Weights of a small contrastive image-text model.
Model: 48-pixel images, encoder activation silu, encoder num experts 8, encoder layers 8, encoder width 256, text encoder width 192, text encoder layers 7, text encoder norm layernorm.
Rows from block 5 of the image encoder of a small contrastive image-text model, named by matrix and row number. Rows with one number within an expert belong to one neuron, the router's apart. Each number is 128 + 32 x the weight over its row's rms, rounded and kept within 0 to 255. All counts start at 0. Numbers have three digits each.
Before each expert's rows are labels from the 100 images, of 14976, where the router gives the expert most weight on average: "top examples" is what is common among them; "colour at peak" is the nearest of a few named colours to the mean colour under the peak. Only what is clearly more common there than usual is listed. The data: rendered scenes of toy objects such as cars, trees, mugs and chairs.
# router: router (encoder.blocks.5.mlp.router.weight, 8x256, trained with AdamW), inputs 0-127
# up: expert up (encoder.blocks.5.mlp.up, 8x256x256), inputs 0-127
# down: expert down (encoder.blocks.5.mlp.down, 8x256x256, transposed), outputs 0-127

# expert 5
top examples: light from behind the scene; hammer
colour at peak: black
router.5:078087136118071138164071115136183145164119119134134135100077146119155159074146140113086111170122089188082154147138143111146168124170108205117157151144117147126130170168171110165145135085136141158133154098177132098168134148170104124132186087192071125056130173133087126145144136150147068160125181181212096167150128132098141130129161123101125102186101119121148056108084042156076069110099
up.12:122121119117099156080085188142135162167131145152117142131143136127145093109102145101121103109075117113106145189123143094152101112103087152115124139143172160132136167132113115070168135162094140118112144096159108084082113138091071131060132145135188163176153122164123090070158148177149113101207141148165100094184121105091096134115167091066087137167132187073130129183147128113074052186156
down.12:182142167100134097170162122130158141170069178107158148102139151120138187148129105144175116147173124135153139087163106200122172141096200095138103080116126065108164109126127147136103101106161124116070116155119136116111164145109159067092093110175150152110141094152140152110080137103092191161159158157046102087156159097173163127134046141185125133075110166148101150109141099069119144137069
up.13:068120064112151117157100115097101106091152086128134087166104090147094139104180118125161096126118132090126121123134125141126104137077105180081121069100129119159091153109107108108149197095144132169149092079104107106174127192128095096154175147144195137147169216147144138140167121133072207046126154104136127108092095157124185114107164110160150149106107113158179183177183133121148196094146
down.13:139107084106119145083114077101133086147087110116100089131147124101117148151117144069179175048098182163110106160158122090096133148094103097103150126113110148103111116163128187136102132122081100110141128191106189140051094078135126108139106170091125111057078135103171181191042113148156140143133108083140133089167099170149054139143166071090120113149097142130143113109124119173072146117057
up.14:078063140188147103158086183154160113167135153155163089078121120079136147115181091174163149153151132129161111116172132133093122119086144157102088131142080174163145185100109120105095107151144098090159082172148140099079096121094179163100155085112156116144094087125137162151234128099134132159136120164125140089118156166139108101152171124128118131138161112094125126121105115087111116132169
down.14:138116096126061180142190146133136142062128112101086152108150161134092098086120088102099085098086168102077169086117149157139098127150152183094105132112113084132118091164088159195141147131097148132063112102077105158143133157159129162101095116122118159054163174127170116177073090128127097091165127135119136124127157098171171147136126142054164153148167060137120122103118165099153162114117
up.15:101092150133091126085107132136096115122043113112105112151146153095123150140177130105095134143139124173087069161126135110123161137103202161134140099178101159159120117141155138119154134159175190146154075165087159111106105174133158098073155085104051148106091111083090068072165163120134158111099122171123082128090108156135075186134143122128134131116108078158093140127143101131122088085111
down.15:101141076124153094115124120188150140092153105110147108129143140125113100131105071126141184145112167101159154112161083074125113142161106163086075113153134122132145158125125138094083067090104111089069094128171107102128171110148107134134056138096135131102153163160143123173038118147097144112138132145131161165130078047120130102133070128119168112153174062150168114199139196128127149111147
up.16:107170106119131070131150135149123131050152059142150196180110142140082096125145101098144123107112068140130095080124185117141153167138113111140111081115156141165168117117208130101119115141133191100144145122084099171134099125138150113148171146107119154105093168140093132134124161062120118219103158207072149166127130088145104124155161176097126118146114120156091081110163133096146149086053
down.16:114035105109119120155081161127132114130063148157089124156161103175104087161112125154101161122090171097101099150065131103150070044121097143084208134173123144088110163136103127112151137103168098149128086153148170112110126115127151142121130213152050126091162134145131127111114115130061142076110136065085135115111099119093149112147153123103111123101119163151130107138132145112089184177117
up.17:154103136142121068129145198146139152106108086115126082113116140083120139178164058113140091145106181120151156160176142115098104110140073215135142142174108139198102141147103136165134111095123151121099134053114155116174108139147083128076074139124133177162125119168122137172096056160132096094084173109174127153131142133138169178160130134060103157117137119136141127140191139197096144125167
down.17:096129150140112187111138055164146135123079157132153143115123135114095154127103177152131178142139055091130145155132141126163133092158111098142058136149177058133118158128149115161119138140134048108059165159164147169128182100100139162128127105159138130107082157084111109176086138118165169137158131163088101109135149133175096152141164174174111137113157163101170136119109112116130125112140
up.18:130133132056136173152187119144109156114105152221180192159133083171124104130113176147088189158124131099129117106057150078063185170103074160134109198120091192125147108190097092144097186089077123088106168111085042157118139156145101090142101097137108115120150143122098179087130145123130125134115148135156098143171131147173098081046119121141167177087121100139107166130107118064115130086150
down.18:137097144183195071183102128121136138158132055121150095168152108116129162168126149045118149135136158139107143153157117154182125096137085130120155129142079164049126156121188134125145157104178157125248147201165131136075140116148072099073075162120155136144130142152120105140191122091133164165086084164143155135104134117178100184120130115071157110150109117104143114143144144203144079132118
up.19:147121093058212136080072100130156158143173137145114113119147172197154128168135106110082123114145115158126107177107125145167122116160149177095099132099188183152096119126154112147113081159147105144077095130101169189162135132133118086099111082164105231124115090112139136146091106108105150065162165139126172169149126117126108095099149174175143131165118156175098128120102104082168096163147
down.19:097103114161134135179136083149161106149162127081119146118140121121076077110108165162169103168145058114089128121137144064160100158131134155111141117146076057145146114102053160169173124116182138120139103118141143062056111173135144166138162124074142061099088123108089163094092088116106159178078071101143131124153097095206171220203186069090131121083117093145135143135129161115136120138107
up.20:109088194174147078106094142109123147132113150110125155097092099143158099177191093134129106085126177104158114137056118159156072151102136184095126108075025162132141097144080137055108127118075157126145104146135153111160152125107171109123071137151151193089132078143073067088150136116134118134073161146086149155173102130084168167131121140097158126188098115102112121138117088166101160153096
down.20:096131123080127159185141137135144105084099099122077123105130173170101117087109120107108118172089101127142063131121192126136156063104108094195153064145170105102113156102149136177155130187138164109134174074106182132106096105098156190122190153115151091100119161084167155156120147100127100117087135120187151151104135101153137080180121159148117136089184157113111138149124211107090098131088

# expert 3
top examples: count: three; red object; orange object; pink object
colour at peak: brown
router.3:106130135108168112177097179089127064141165073128121143132067102121137152150111117137113165162143117064188184109131060112134119154117144114144088145127132098181152113147079129140125126097165109085141101111067115108097185139136085123132134090129071173144120163124140093115155130117121152141163108074094079121137122096116103140128103159174190116143156045169131114152172132110132156102096
up.12:159135134150098142151118152144119098105118170121098112104214068161165118114064106144157141134121130184091057077172148137151100149166139158137062100179116132115155155160196163098177083111122106108167080099088146094136058119144079113086124180074166158100110174083154147078156220094137132128123130153162111095064136117093081168102089117114184149128111133105105155134147138093136110102122
down.12:119136132143139108144143121154083144127090108158147122130067187111037178141149090055126174151095116113157157139171138182109125086088117151134107122130196140121122148082096062123128164135140138183107108152114127133126181099089160119165181066082083107144154154161096119150107096168117150092139165053123155204130147120124182094151118130122126133159140122106144159127132139175180136126085
up.13:099113093151115153097139091199178118107100119101103162172112159143125149129105099100145182089091082106136148144133226153070092099128106214052140150126122143051179110132149161128114156083119127211117167136129073164162165105206129128077121079155131095134085158102159096108116138186132100196180139126115113162087094115143155157195157143105130107101131117103102164111089091108134135117124
down.13:133175129074115121153136078196083154146177106100172148098136130162154141085207150140080125128205162072102123102154147077149145155186087079175125111185121135130084085150091165132082112149080120115125148169124153092150152114135149141150126104138147132153133092094147107156121133125112154095089124095109105168104144054105119133131140162127150153093066146129104132095120097149162125076106
up.14:127172155157203058152112175092136089118108018119182104126126122203122122124095137107076165082100133140097088161114142086105205137105124108155227155137173101121164096058076159190066150158087096102139155133124075152105145147072107135113114151126136138117124122122129186135176137096167131111133116135150068112087150152136108120097080079082169067125109127132107136133116168140153159153152
down.14:151076143142052130099162107193171128132124131135125147217189180133191103173183078126126134179133160123162148107143161141117091098175130162092119155093069131083097163170142119139112107086109139166086172048151182088099058103102132078156144090142110158132092082159150100130102103164115074127102179100126163074162170141089130128134103186150066141103137126147121131082177103159094113118124
up.15:121091078168114172130167135099105083153110136131146089146150129129169129124149105106159149075106102171191091164144103078095092101141092121060131161100164119139163098087137124146121083149162146129125110085058151141179144170104110156162084170091135138093130099145119090103136087140118113144110163149128103090144137143134119126066100139152191150148156125047167057213152109136161053129108
down.15:120126139052133108145102128139117094105180099179095128134115159137106075098088109117164097137221222124153140086149129142115125156104171090164120054157157091127112139171125132119135169110159107139111116201143146150072127078104136115110124124139081144138127111146110138161114113073073103155140105093140132134141130109172146148153141120100087105152133123145123135091092136174152124179133
up.16:095122154105105156181104086129151164119157082172140143114103119116091142137089116089112146086154092139142157073084145135124146153122092162195181119129145112188154156160144137081161167077148171101078201105150071190117154123127110111133112122154135087148089064114090114180133143129108061139139107141142153133149154151120103165083079149131057179167100146136049080138141061153148116116095
down.16:173126101135108185114153137083094130088142074092144143096087164153168145092167128133143088176166146166195164130110029142128174079169194160109150165130138156129097167169146073150095139176159133084080060159123213121096086091203130108133103101126151152149084181131158102109159150108126122146173123136149095118119099165146197145145112100167134135132175156131138122076142167115104190098145
up.17:153123140152045143142127103157073162126118054087138121088083137113176121115162134152176189133045092104095162103122211100170119160084119147101128084101062158151145170111182128172056191125088118123089156170146146121092123073129071100159094127124129055113115144157121124157066101116069186093084127121106110133132150155093106138077131159128082193179107138099099140138134142100105163137143
down.17:156149121194161151095128156100134101064153130135163120156125122138113148180099147130067126186173096161080106061105118171104096063132118095160090194143181161093161102199133146113123139072199158135136126136114100133137098162144192144095082103090106146114123116144122098133112143112210100135189102068162120154157100186210116137154106063122147089105083179156147108155144103170069137132130
up.18:139117129103110072122132093127121120098090029087144092073118146079158121092138074103140092139094120145091194127159080167157107140149098119107151125059119099149089148115076075126182070135049185123137122121127158088100124076077038138144162039120101123134057124093117175145190140066153136133132112153182090124162144111151108179121140118114097124150132171179137146108148118114159135096116
down.18:101174092143080163110153109096124177164150129230123105157096059169114096114116165090132131110147125160135152101111124082121149137113148096148158113145150185101108145100143126128094139111134091129122099089149182183162102159149145123123133150145113114114191129177131146129105113151082108118119131098118144098070094149105138079118203095114151112086116065113116126140042189160117112172144
up.19:179158156127152170145097119159116111088123181111050128161091119105117156096162147171117129174116154128142105081150153108100153106124241168112116119072104222111123085145144152150190147066153162145120105143081158158159140170094086171144125136126136161126119146150099134173121160090131121128156102136106160141128105076113117122146153124119076160088119078165145165097108143151173114153060
down.19:060145169116128111138149136170161114173149102115147173153115096115181125149113203121107083111153132122112089120059082131141090074076033051134101126148132145217154146125075118114144187133078131104148127119163096079078135138156176124147118128081142120137107155090127088076084153162156199132136161151116116114125193147198127141119101150111176122158108150069096111142145177151163102133146
up.20:154155127111145078115158125045164094111098129098100141122148166089118123142123160139164117093172092137081102084125077112149156164152174122163120166075145104133142111207143117105115128129083156087097117113090108142148136155142128087153150125112127139139151103053096064149108157137187101070087093101137111099127108129155130092164111074134130107137128025130108129122089156121077132095112
down.20:114167171116125132140146135131130096149140101148175100118124113089148144127082153121087116152179148149165125156133149153132046157137130138104147102143172125122082123047155126104117135144138095064110109134129119091164156124125139163093102149129132163132117158131148138109169189176136170117102068134146132167124093073087139151090114112093160137114089132149138115115172084128195126111154

# expert 2
top examples: count: three; teal object; blue object; its colour: blue
colour at peak: blue
router.2:172115163174145140111081152175156155140128119126147120132125152118090111095126171193111133115107044085130112139124125158139143175163054112154118171081124074149178120154118170185111126154092122146127137101180165115123126170147097186103092092060093153130114074112221150106179148141183116172122140109133141103121123141098136162143117080106159121111122101125062068131169121123062168125159
up.12:139129139130104087155111115084162114084104181102098147183185126181157101128169190108114166120081149134141181162153133109146133153074202055066113132175175087202119186129109124173217155187140143162135115110125125129155140146177142102123155152131121156157105105168147156100115096155118155124173186135136086147076122180144098158154166142166131143153142165122106109142119164114159101106121
down.12:081142134174169149103117158147132141123123108115147159153102119094114120174100074190147202116151109147121122118152138105135146115089083124191097187169126180090129093106162114114162136127104129122104105113136134160133104058126104180127141083074140131139144117134111102119139140134115169166137130092162175145158137089106143146127139093110105151152125102163179156130121102108107086160176
up.13:071092139167114052100128175115158167114085115195175119113092157117147138094077087113114117132117131124117120108189161128151148121142191205140180079137120137148152153091109116151097130066167103127165116141165104176080109160091166151086174116090142129094156166094100171127127151065072169155139065200119137120160167137093079083111166071143181153147142124121069117073054146164149119127144
down.13:192136167162149121136158140136116166139110157098097159157107153114128101157164127148163146120102156127132109139180146216092136138119157103094110127065099092090078158124112122180159113177156160134072144149126108097133110144124155057092147164121153186121112050143135127088146105177175153120137130135054129129089110119145188141101157117155168128102145131121122117165150116150176117191101
up.14:086123196146144132120087152145082113121155128092137121131154143103129093108138106138127054116143151106109094191133111116180173117042132081088129088103132174080138104106059065125136153117111125150110137095111134128137102112162112149125103118155135174070128191057116181084149155131171150111125106147191174139111102129144139133132172143150133084135096203161100166111142118108145138083117
down.14:081113098140041202149111078085154060153124128157129133153140162147095070106170109068147112134149095095141086117109171124086169112148128162141110124171124101152173136086153165146185126106150115089153105155163119125192132153132127168088116130182102088166162133208138062138159147104081149126144155182083162171098157119138049116123133110092162130141137064111135071127081144064139084122159
up.15:091143061120158095148135113133162133119094134130116108134104160109179069136117108156150102172137196168156106188113099138100158113087133157126151069090154105104141125168140135063125102143127074128128071051151145152123178122153122095200197096077129125119104165108138169165133100138111213142145111100179157170091123184108147112125112171061116116117154150071096080109116183119113137124110
down.15:121082147125106133144120168194123111104129137170177146129137168064162121161145127093113124117133127115090082180108124097134166168138075100099048149124146146174185136135101087217130095135139169139135143146151119144128110119113083135124085122166127141113152100141128108095159180123175097074135186131085109094147125120146154110179076122131166193115106115143105098141101088133114179152108
up.16:094044117184182130113100130089125132137143140125182083116162132191193103082072189077127124134142169181161146143093177168109170179101188117072189120128121178140128075102093118101129127150093149144109111147100184123162123107171184100119083143078087101148106111170093095139145114122121080181152147139088072126175114160122097105112118096067147096140203116115086117139107086143071122087143
down.16:157130129133104159093145144138104149115100075124108172122125149113118157147129105172106141124193121158089059148083132150108107194176146148135143113159190074150146132168152149201118129141153081131133108082103106106124141134072141121112084143142149163123127063090142185164095136117144125143112075078127139112185102093147136106154081115166148105103066181181186113116148080152164161178123
up.17:111175131117137084128145104108154143096166117106125124092107142205133111148166174119158167193159136139119143119104191033075142137126096118063156107123117155155093123175151122160122148148158145162084035168158162069104107159191087192164191096149149116085133122140164132188148122162128062145067141049069147130096119205135124093144145102150124173110144161120153053090132140129137128090102
down.17:165068142094138159136183139139092052150078154110163156128118141092129131153088100173172101084087130103144128133090080163142158107131156097208123106048142107147159142126121112124135072090110124139128202102121078115149090126096127088085103105159149179081101124143149143081153136096069154138158123155181125104163113107157135142078104154103077119119126103144137223117094159138143150124096
up.18:083110140145113177100169094130131089100121101117132139144094145155173145142138118129145090136160072064128204091091112179104113191085140123123123136169122125148128173162110115215161152143106055108132110101169130122128139056127172164111147094163116081161109170060086083190163118122130070181163108135123140143126191106177124180111107083118117167134107120132142131126138106157140151125092
down.18:135121131114116124147079164149150093095115134113151102185177159105148097123155157140124108086115124115187115144110159111150146079192165121106125120110073135153123132098138155125136119077167165140132119187090106147126078177091136097178152138113084180152102096081172123112128211213078176114152119147093109137087119189078121091170136131122090060155096158133147163104154145115107087124124
up.19:101126108137133113132085103099109130061155119099073117137169209145123132152104152125158064117063133117133091150085059106156136110112149187159189122129077156176208139168165119134116110164090187155096115160098147170146109164101176115208131174071163199128170066089087089117138149136182139104082136125056140063149108139116135157128098076073119103133143111149111109234120102106175155135155
down.19:077118109112115143156202166129135103213065126140166107086100151132152138060137133115120079091201083143164118137103152182099083184157148170097134090175163129053125076121116083177158170129131111133175076080181117107107147091149115115106118144183117101076142121104124104145165146128090080125107116138139129135140120152117144127126095154129128122176067142143125067060105137152112141123140
up.20:126100129139181133108121083150134134168173127090116105129038148109104185120140185155080157140136078140131144101131114095168172122148126109174093175154104182142142120125141156117107099095146177108188073126130179135097113121088089116101120086088116135149105136139123147106181186104142146110128091157122156154083119144116105130100172119120159079050125128130085096116165077069188122134158
down.20:138148113147114158104162133119137062092095146145125134156238096136134123040138128093157117113087168140100124156121155163119052144139144152078153123106176125104151128108107101141087114128070094139153177137075070085150106142122109155152146180137132099133178094166136126096077042112143103060138130098142079078143117106131164150136148129082066149138129131107082125122104118186174071152094

# expert 7
top examples: count: one
colour at peak: white
router.7:184132120111142119172027131123203108145087224150141148189135163058147135113132133085121060129148163171078088159130153173116107138111139114156147139101128116152173156080203099147092114101136189165066144121161131125174022176069094108093110119121120180140116171079116108124103179099104177139143153112153141163128168137149140124161110106123086107064102186119144169166112087172141066144167
up.0:150111097147082108136167111148095102134079149121162114092228095091151096105114184127162075187141191153119119093127160092121126104148118151207167079155148075158046187126099082152161133161101115114135163111125184095123128113110103146170150085091150157113139118156126084131166114082132095106232085123141141115133144146081140153144116147177153122123125083155060197128123105051100103114118
down.0:040185152177114112131198115103109128086076121103176103146102159096163046143134131133086089115135147164163079070073151224105160094161189074097095173143170141101136170142060121047125095116131159048154089137136116112136093137136163113104145151120108092094104154163110090174124110148128093150115121172171113145135102144154101114156128108131116183060125158102191141104147151166140097137135
up.1:093132173108081139122108185122128121130095120033146111173136146134144151188161127157104081133091097090083159134140209152115092111100117105155127120133139150134174121106121161139131174132139105116074106114138145136131134159072154139122117160166153158087131151135184139143103115103060121116143176114106139089058130081167165106130187130104171134104117106165119121148197124104068136126136
down.1:172128150173152176175182109078119105137117146156096119124049093078131107163108091107109122146096152127171104151124118179095113183105129119101151130132170111142115185138092143105114107169163187073160091099042158135119086117170114099123121100162108109131193109136111120151117125165134093076141093145112150101170148151113056162096084150127119119095139094101097082114077124078120152113155
up.2:187130167143162148140158080157088098142168127133121175075088125135106127148110093123106139058150127133109114117072173105166136167108124112155136093201174167161130162122116110117208112139156151160070110130165131098140145121087088137148115078091100087127153094113071127192108131091094110137098078110155107162156146135125112112060138121126098096145124079161073114098091101142140088138075
down.2:111150108106101055110100127117162136123148093102150081159124138080095153146173148149100083121126136105089168162143191160122123142138071152153088182135141080052154121132141165187110199131103138150149121065126166127127094126202104114176128113125108131104074130125146181115143188168156167139102112179127130089139080103107121104168139066129124176114109056139166121158119145091081180143144
up.3:125178117226149130160121140098142114168088070091087087126109082223111151166170135175083125116150121152163066133088159111126086127134122170083131116101129169118137103106133203103084096104129110094123129198150136161121148113069198158137099140172170127159097090103141142137143176151116138118189144159173119177139127095134110163131103115118118141120110116140127213144118136148133159113114
down.3:091120102106100147118167130135172170098141161156165131156074178150118147164182159113127117084142137148074176121112086130085131106152170076114137148160147094110200130107120151117117091119128179140146114150120125071150150154092140099175163144142115109153091113112098122129104103137135153102130118178105191134115121136209138119161098133086176135170119122069069121135158104086145086138092
up.4:155158155096167098175126146093119092164110142173093148064162089152124124138177143092113129112146171094161161169201115138140144116090059088091184107112115112119110116091135101104135106124098124069113100166145150129134120103126118137107175114167153104133166114110106122104082187127151176121115098126200090164151086115195158100114161136141072114085166128068072107129156083137154141093109
down.4:135136108094099109116083062092146207069177160111093104170126150137158162090077111162103102200104101104085094071122158137144130130132137107092100103172076126124138123130113098123135166119096135168060145122163139144118099146089084127153073151131074142068124132116128197130133110156151103200143160138102171103164136136125142088119148179098093119133090125166187140156105083088079146132115
up.5:094207185107149122092100111086111157168087185086131098149188142155123175118175156081166090156170109130164078122090130141119091098151146157141142131090125126093094123118166138130116175141125173112128099143169093110124044141151130147105122151093135180135074155127142082152083139066079111085137110113181156077131108130096170187129124126128117105107102117111142175111175112148151158141149
down.5:125123109127102149131104156102129103140139158135165169149134134119076096138113141162100135114090165085106144075161129141151141148174136167140149121132166132123093126113100145087131119162097117084094104102054159144177141076068102131191162083187091135095120058129166171131146141222146092092118115160147118094135134128142138145182162179170127120130114143160177101126042114083123071061150
up.6:171184095143206131101121142088149119193150122142093152164156150160146105098129091165146149105120118068212116099053161129191151075146072161114094135100076127141087121133147130111091148099156188103108134107148126136147191155132146124122125113179113173145140121142090144153142077073116148144080070191137092127166092135130184145172158178152099148150114060148164078122165158103098118110067
down.6:133135103168138126135114087204107093105110118136119109080143125147153220167172156103128159114090100091065138121140093103099137143121147073154106110183163092115122128108158109161162084209154109125167134105162139115112145108148142142120158172142141152104123137134171083163099095143179109119136137157064126135089146099112115128115146096155145138081195172107108184151123182117143188166179
up.7:146180120162135134121112146128136121120150120141084134049158150093144152115139150154131144125152086159100186168089103126070131119099113127112093122171075181102147124100118088160111113198086189068112100192106131183179124104109108107101146093137093117141122102115092195093177112182137095113162160157135122162107191124051124142157140138077130054126161095101080085167185124136110113099167
down.7:152165115057108137153114129154172148108098168149131135164108188143090121133108133118146141066129178144161165159152154153141093144185116174144149180133183148099133185156179127108179066094119080136123076133128105094128109092165130088117105131134158152156145127146066062067160129187143138092087148110184124186112128125166138149123098098120141151085097110066116129133137172082157126151087
up.8:052074064101126136132172148141161163085140119145132131121137163176092158160130113132104149134129140225106105094133155168177165096093137150187141148142172127136129169118108189123102142154107119187070044093155075112134076123159096107086080147137159107134128178141142166148156148153143154142121137129160116116095138093152159124134146076094159115168137112122115084149144129113108141149099
down.8:147131185193141122154141125123121147191077097092159136167150087145128118169092161136138094157099128113167126189166113128083101177113107156139113085111097113101174079092133086156206094139118156148162135133103169129156143111135102091078172151177140125168100064166171095104086095066058108091142095144130164117191092179105141141158137147136136087159120152105112122137104095101118175169103

# expert 1
top examples: yellow object; count: three; green object; its colour: yellow
colour at peak: green
router.1:128102064145131098207140108086151162069099143159127141195112064175067126118175138123132125105168160111139152161088109144127179108138186137114106165104137095083091170137114152118182137141141152154141171142103101151163122118099139148129189125141191104120168110126087163182061133110083111103132140154092116152115113119133087124115153134143119124202141091206094119141148164094150144102099
up.0:142118088138103144155119135100073101167133092143124112145184131171086105138159172193110143187143148172135125116116109057089161121071115115133081138161166179168074139101087213178162125142168119147104097137055107119141126147115130125106151139062084110129075154145188112153120161153149146096107172062119160150117107166132094125167182142168126164169092131066164070103154119126147146163069
down.0:126125171109106176138118123113093165128108134063098125161122137139153137110129172123172096118135104097095136068134115127136110183134124079120184074092157131197207140143143178114126144179134111129186139130089159111121132144140109128196123120165079108091120195145141112041103073158118155118132207140105132138140117100143145085213164171136112219165122140194157132141158164119117146112142
up.1:132161109132074135141108052136177117128125124109165106085096129082160166095134144112120128143115161158140127177175088104153112109140142110118125126167112045128064098179117108130109135147103129130126182152187109158123101139103146129138122140144170164129104145132131099103132129121064135137153167077105116113189104097133054108156165070117130132123110069121128180151125149097147175154124
down.1:128140091154173148102172096109063171130104124177133171156145137098147153123118149125116154111160108094104074144158139068219117216174139149145112123185086209146132107163165105147161125167091149137148103161034138131148123086106147139110177138121097127094131097099093097140122130126130129113104092180153153182127119138110113193133135069162120162148145158154146131133123094134108130143141
up.2:123096110129164093122114172122161120126145093116129079109109163119123119142090127158144148148139168112152140146126080154102092053092118185135134060170163119095203152106113144123172182115131140066103110089158132121086205088133118092130114127110117146154129165167106092104140114090168126110162138056135126131102128105162095115143168185090124078107144181102150111134157103150217095150083
down.2:106114127161088094122093158112115182148071134126147142163130104132157106125201156114177092155161105131147104159133135160092111130144151092096167172161148097189135110095086162134115116188121104172140134141096133118135166160083084196101125163128118095153163102133156120119098152153149126095104136136144118111131135170107120134081134064105135151106150137138084145139079170160112150102117
up.3:126144112077126065182103098192144082153113101173138134178107061108161159157063150185144149137167063159146118143156138134153176133093132138115156193144100090118162036122137167102130133190155131156087171125116069122173049156144108116169171130139138124125137110145146120096139133129082149156076125089112109062108111111178120084134090167164153155162184189152171141144107122142125107120110
down.3:102085194161178088101101191136069129075124117122132126066130145124112124127119120080127099119187113176107134167166116129189123137147137079137119128107168116161096184125153113113188139143138092102148076078178145165147123133179116137104123082079147091092090116137118105172085155133134109075139135126141147133166093129110102112124156083086060090187078103118089083160160118135130085152162
up.4:155106095158179127158155152204153075099106173145145127116055160130062136161129107162144151136167153093194121059111115109164116117172080135137120115126204156125089096090150090140134133127107121122123185158104170182173179129118096124100116082160138176149108159077064136159122130153091072089154164076078086041136140138091104114075145092165113092105118157114136132124160119105102162125150
down.4:118159143135109138164075107109102129145107112079107143165178093129120117069127109142092116097137085108154156202096175180143161149102180180089133112061077141136116126191083151125111123087157197116124120145149144116126078151117119075129122152130088107113122144184162108068096150127110144130085129151136120225133110127115122119157164103122097134105127162182148135119161147125104108106121
up.5:154129096189147157138129129101143146161087098147107131125106202184071103167146128128104085126084048143073088159078137156119125167146066135116046138100136106135138114150108117174092116112115157166109115106137108084129137092162202105065090104105100210128195136114207161167119119124157100131142134134138130111102089111159153192079143154073149147082120138201123168046119144186156091121129
down.5:171139122098079116087104125115138076055093160135150110125145075150154126081167146133168155081106187146147157102154140105139132135119136075146137124170163214113134209150114115112134150166118139114113187086143126091134175175140117189133111098202117091139113070127182129090129143139135150082087098189125146154152165148105115106116131175119156174140130107112148146178154183145079079113121
up.6:187111101103088074073143128118099121082084129208046136187104156063107060068187128059131091160149124109142119090106118121099149110117136140138148125142118187131098120065154110114162055093139126132129132139084093141113138106111125146122147146121152081118062106090112096114125161107106119088152169135091080157132085163143078079119120091123084139168192120163142198147076133107107078157086
down.6:086170138116088128141158152141134163129158147048129135116176090162105157140131135181092090127137179143112108164150139075139073132099152099154098107170091062069176089157111134152152143149062141082136133160137108062049122135168176109164157079193123152118144154185161155176114079151113149122098108153170128117111161052118109161133131193108181092120122120118105129182146120118165098051129
up.7:102088146115125078166107146099183144120160111093162142056157134083142131051139108174127147126147114075074116122106136143152111116141142153158116053034083111092115158127056140124092146087167080153115147170126110131098078076232151139144131139090132104096192140079136126149151189146151113172188119092126176072058162125133134167126218182140130073140105122126117121186144166091142125183122
down.7:220100104163090147081156140096092131140166174177157097196041107121063181183089154135172131115116130130109186145178071095108124138156146136158160206148157112167128095103210136102149131132156097076199107134108178127143108086057076130121122105140113112140111148208125143172114131150106101076116139153146100193118124157152097135140100100138093104100146136143103064153146124166127082064108
up.8:112141100077161138110162151073112184152204138133120124047147153148107132170132167036141153147189202136097117169115141080170071056112163140112143074130134075120115118117126132148142145115155160063157184109161119152149127183115122170153127148120162158135103130150141127140166114051086101156133151107107120075092119159115143075143115109153205123153090159130124132138148094065190139117120
down.8:090156153192140074139130132108112068143116188075160137117084106147146150143179118138186124108140048170120192118112105128127220180143106115200148168120201099156112137091122115135106144112155147165162091131129158108119096124165145105149127115099124144175127121088174119154195180159124151116104114125095116122128169154125097206133155130106079120097096127153071107097164105170067147145123